{
  "tokenizer": "char",
  "decoder_mlp_ratio": 2,
  "lr": 0.00088,
  "max_precond_dim": 1536
}
Rows from block 4 of the image encoder of a small encoder-decoder image transcriber, named by matrix and row number. Rows with one number belong to one neuron. Each number is 500 + 50 x the weight over its row's rms, rounded and kept within 0 to 999. All counts start at 0. Numbers have three digits each.
Before each neuron's rows are labels from the 100 images, of 14976, where the neuron reaches its highest value: "lies over" is the class under the peak. Only what is clearly more common there than usual is listed. The data: numbers of one to four digits printed on busy colour backdrops. In brackets: how many of the 100.
# fc1: MLP up (encoder.blocks.4.mlp.fc1.weight, 1024x256), inputs 128-255
# fc2: MLP down (encoder.blocks.4.mlp.fc2.weight, 256x1024, transposed), outputs 128-255

lies over: digit 8 (42)
fc1.363:516452497494576538472466436497564537409456519518540537604465510570462504544492495426513569468427472484426496540436570527495456598492531565508502467421534437555516401458450443461411484488536503476554524544464505465546541463418432541442548439496566542439471512509500508555512590511492557480444498518370419505533624487427546480409494536505513503521495612511554423462551415513523484601607
fc2.363:549547531466526491490503449509548587549503529516541584476411542504491510445486448649520466442566556453517532453599484558551528589535445444580597576501468486514404483508466418617514479479493493497472528487547492548533521508505483544549459438505477550552503616471565467513507456578480502491477504532524523467546408465558442523476503433483451560454560513450466561529555474547476426410581

lies over: digit 6 (28)
fc1.545:588500526503515455461402565483546557531513545498521431477477490439505540562519472531487561487536494499495620516493533436522419543557437447581513527560467559509596492615604577509453488418573465533511486422507487568521507502561431537642564504520473446496357472606445496567543555579466549567470438571557540476540466434494497559461447576600525508445534585469514406520588598525508504511446
fc2.545:576485497469460442548541555532445485506349542544538444435491467468454567567402498444499515520445408566488501514560391535448495515580488457560466430539536449468486511470522459465530582606459533437532420476480493525509509545469582494435455549523398524646488458481594515518437564540592563510441476466433544447554537477530493571436488554432520463412515484531485461555548436510539465449538

lies over: digit 8 (25)
fc1.524:506491521523530541454618531510534490514502456445398483531481466541433472589452465574467487526420507598578590536548526503543446511417493572555537532397530530495436556438506508431553451440531439473571528461528464489511452493529513537463529462446431479497498555522507443503592520452493537516502491545544474548453494442545511552474520621488432461528499474556404449421583420581424656543512
fc2.524:505464493532489458460522493520511573462492504494405537510676503599562475497483432621524477406483579451534479508537491572436516647630529635497506441522480536502453491510519570520426458418426519504491470564509429485514558486450438533533522471516510536505452531535470501475536442455554490432406472496551594488501545448549495496522454418464541469532495516476474495498486395525482518477513

lies over: digit 4 (31)
fc1.603:527482526477457575547493584401515583472478507546512509512554516440564511429515460599561462498505683577493411501442453496511467460432472567452494502521413506466566519542476491468485447544459358460547558462528474522450607493500519572559495524561410449395541500462435456430528495438566570525454453555512459432561508480494528530461571501581509494561530442470486491466486476540466581449498
fc2.603:386520438481510413589404496535517509454584459389472444536526493539476447481428500547514519479546519549530475468440458484517502544526559478475386447460563450438497484390391320461517490468525526512420384512474555539509454603503528426497483509490462457499538406405582497495481490439467505488474598517517407595445451529530455583488405530470451500469586534532536453519542464492463490565571

lies over: digit 3 (27)
fc1.65:538521477484516414503445543456535518541532440465610511433537477491483608468580540509511408498487542514504479469606494512474490464438503501501441461494530478588413512496543607541497506455412492498498519584405508520473424401463497452480491466521483523543555541520553575536534562419556444543452467439475499545490601468489478553441523510501545543515559445616575419494465522523382476492421
fc2.65:533454533513502600481565527471488581479485506468457634561487477416456456416555513547523521510514437381482484616430512486563507534545494510577585436569536540470481473465519513525608495486457511480573515505541463569468478499481498553474451454474475416478470528569568456483561474408563555520562580457476512430445484515432544394485477545557494440516458494529555492537479465481491505473502

lies over: digit 8 (29)
fc1.482:530395425533495454478515488483537479523489494506472565516540452479501552413555545557501435520478448440529465487406462562530455473472436565525573510482561563495598421501474471512523451458390473628537514449503426554442530475447436492507519343444565565502505494510476479424539546434485460557544600549505510353506560447415564503531437561539465411510437501493533516487484468531524492496513
fc2.482:483574476437566443507540540539499465584558468451508547571463564533548437513410513572570467483478516539512579552559526498515532526556581424501519456538405524545489462534502523452480459503502546493439484568517504456479562480401554554469473522562476512523553566493504386471435531509509520502556520473582549505523418446487484523432438396492463517430507532466464567518508556538536484517569

lies over: digit 0 (27)
fc1.486:450494465446507428487593497561443552602518501576519511497428507498500518524510545489548539361491487492610505519535447498496559501535461565556402480477483479528529541517592538462442470625642552500486481434528504527567490460573502465506498543590481469560446486429545465450598604464508534542597570524561584435459476439549482551522455457522445524499528525546427457556520479422516457594531
fc2.486:576515489445524546570476470384536478468512427542532482587466507474500517415363500532568401505513526519529500548472432475532558544449474542446516554469477519464538481387518553447466486473445441424481467538472535409512461454462449511511525494516428507557501527512538457483491457608585475492458480490458480518476496527568549437416523516518632473484538573543515611533521580372501451442501

lies over: digit 7 (41)
fc1.223:451451484442543411540501447513471536475437502434497571530516539414529555516487480363447582516547511439466449527511499422454463614405504513506573457461567494487475497487448502519542495451554581479510507466404440534461537477477510537510598489441481510390500437437565485559581559547530480505403536541539524586517450402543412467482587385583471456457528376457527413451489438353452554506494
fc2.223:515553619543474589401538569499621574520534508543484426545548428592506516507512540596544524480489489558427525496618597482467560461571448550454506545461600534585470498602474569518409434568410538472529514481473512426444498564446547509543495400481480490471525489455502454522521507487406503424540461537450562538530596529449492503468439540493539479532520549483407527457505490481538511468461

lies over: digit 9 (26)
fc1.449:466485514492505447549406493472515447537558530462597468486462457426550518468512444544524497510432502489505595462520534503497507497484531603513422470416465458489568452511373510525513394535538572520607540519571544497494467484447535504484560514477520574403530529563572468525481572513585454526523491539489503511535531402554479485458504534508519529458494494456452505551573537579501519510494
fc2.449:448492482571565590551490564482474534567508510477463491512603544505550523493540515453544422435585425519572474531512493449471555529595446527481515563509533488594445507604648484472499564530484533454493427439519419468587544413461505577530589496612543462469499518498497532491525435400504532420541529544457546523478528487543494467574481518473503541430563515457523528501447514421521521437426

lies over: digit 8 (32)
fc1.475:468495584634409460550549492477479560532590473493524530474522515531546507621551508515439508419427474483564533593477564435575477526516566565495485481567505490457563434450500412578606412481465587505554570418478520559460409465447437445527466491563552450446495537532456494523495447403476499555586501528442492483454570518506484592536450558575404472493536531581537592503568468434596518549507
fc2.475:480491474542592478458459486523582468443509487440524480557521510433452619399432600477517528611487499455402551434525505475546489563565543496480432576464536552474457487530425528472461551488534472482468455490570491494453527530474531500561441545442498460528560556538426475480555594516499502483531510503544581446601488448433461536469480453530539452542425474409514468483432398588472568445482

lies over: digit 9 (25)
fc1.182:514421497449482476379523425468531446478541501517508548503537520467491454483488522486466516541436479554560534513536396540579565494474539494512394527590507508574596536582507470441525487546387557435475462502517565493387475469455501414504466554522504462524600432511537454544455386426592476507499527510475476555503441568450509498485437497478547543450553502561551528480447441460537493436450
fc2.182:454546486525476589583482571486480531570614479500534426446548523529507566462475434577612450421521513469473483536521481612473511560489477540424498558491481510494555473442492482544473559539572414475499447497413474501546506576541559520602430430526553505525541493479477534469533556604520546435524520465470420452589498529578496563488528482419445503554481471498485522518477598488528417575369

lies over: digit 8 (28)
fc1.337:557449499486479456519525501501535541471484468418517526392641436531499549540499433515451485550362495569525544480543652500458496507498416474526527471528657457561553465489545589564506455526493523565437549510468583421471530531526583470473476465520515462517500510427571399461535528406449447432535644522480461575562513495479454566504467502532504409477434428540523488478492499532486443460550
fc2.337:437516632562517371437538483429453503535593520515433542595467582482423454526484588453360534509629449521431460530589474458496533446529518473467445553510412503506428574541533494467565525561483417526438460511479497527490480527511458518600446511494441559442459495508491565425523515542544541520380449468544469480489498558588573458521537531479461423532562472499512521576505469526565504513526

lies over: digit 8 (28)
fc1.54:554493549543496427559470469556495553424445512551495500547431526562508524572490570459531463525539492473435550545555495484510465518531521514543506479560560420470542510465478486414515594602599587417492593511490470583513527477578513525490503487611498487455515485576519509439543573527533373473602536449528494523502461492612500609545559515500483445510521434527525392554391456495523501514488
fc2.54:539539505451400504490496542513552497503484492565433509520511516541450534475504471516481487401424434559498409482627540527461489550525472535479444559478567514522451509460512496517574548576403560579497544511486428444526448574450489514464606441482507511515516456525508452469563417538575482448503484593534423568461545453538548494426545481410486421468387536557484525491488524446421524407489

lies over: digit 2 (27)
fc1.329:458486493472548457511431439611530602426482562536587469598447482557529475607499475432532506593474589467459478463438453427416537530530438555427501598554455466531511441552502406506534496483506571534483523532558408460520576435515518495530496455452561553534522534489421499491544567547451595387514473592469527504475436572460521520463495465528492507426556509497442537465559511492478472540438
fc2.329:526501570525506546559467528507440530446463425529455589475489532500521438525452472571445553494515398516500594531456528535500543415595536514514504534455483483560532491437509493499540505585487494531443467544437553536498448472579478607484473459523535430437498519548550498382519466486580447436399413430570487492524450460487466431417489511465482423652455501484557519503564524508573421473561

lies over: digit 8 (39)
fc1.647:492546587437540526485564469509506481525523468632473535496514414568503514516506531510446470534468484462458561481407528485498507464496448502434506568412531523404458491431560500502566435475547508497576520462562608447445503571432465476561524566425439502586545554502490516490465535537459498505476508491468483532480558429484517609435485522440439481501420547516449488537537388506496389422617
fc2.647:443427446580501417487485404460500438500533465450420550632496448567588471432533545523547535467524486549603502453509500577508567495566470471475527502481552483588466457484509536500433451458539538462540499642447551519447439431465479452481426475506511496461521522540460449544568465473488528392513439503425618416508481435493596480545458464448542385541447428535448415525516447534507517460539

lies over: digit 6 (37)
fc1.184:509498572513530416521466463517433487540477547464620501483592527522475426437541558475501393480639568450510512456474458602530537418482494464428536503503535578478548524480523539620433543503461502515436537470481487452520448506532540512586509462602515564494364505562520523491463496475483427515436529509486500520482541525470482408522428554516511538495564518540540451526468493565489476488543
fc2.184:535589502478440505442587559486517480560467418453512541462479396488611591579523527457475528548524497586529541588550525557501550533487498512457541517494575394486461467513551558488597537515461524423418538514490463524433577454522479502432522603469563526465538439532485520460415590610494429474545478559515509628553528371564439444435422479523544525472500462483433537495578503550531553560564

lies over: digit 4 (38)
fc1.441:445492530565655503530437555491523489416550529484507473494465479525469427515497530437466597536492508451452452602538431503554627482541467501522463459397503517494498538501495545530484513415452411512527485511476473587477531562496466529456483494496389499451380585447471474514556448483464474487543662531502534611356521458470532420476531469536568511533580419423451491475550563481526423567494
fc2.441:419618484564523494507489522525513454512510546542554504515531570478520531601374527496457466549520565464611430521499449541534536446566538473554582484427526526539524641517490407472502441556571443424420524454469533455558554450534454560610474531568532470524497439421566468475377412523408564434542467540531523538610604513520463552544476476491527579506468535561595481455501410517553530501419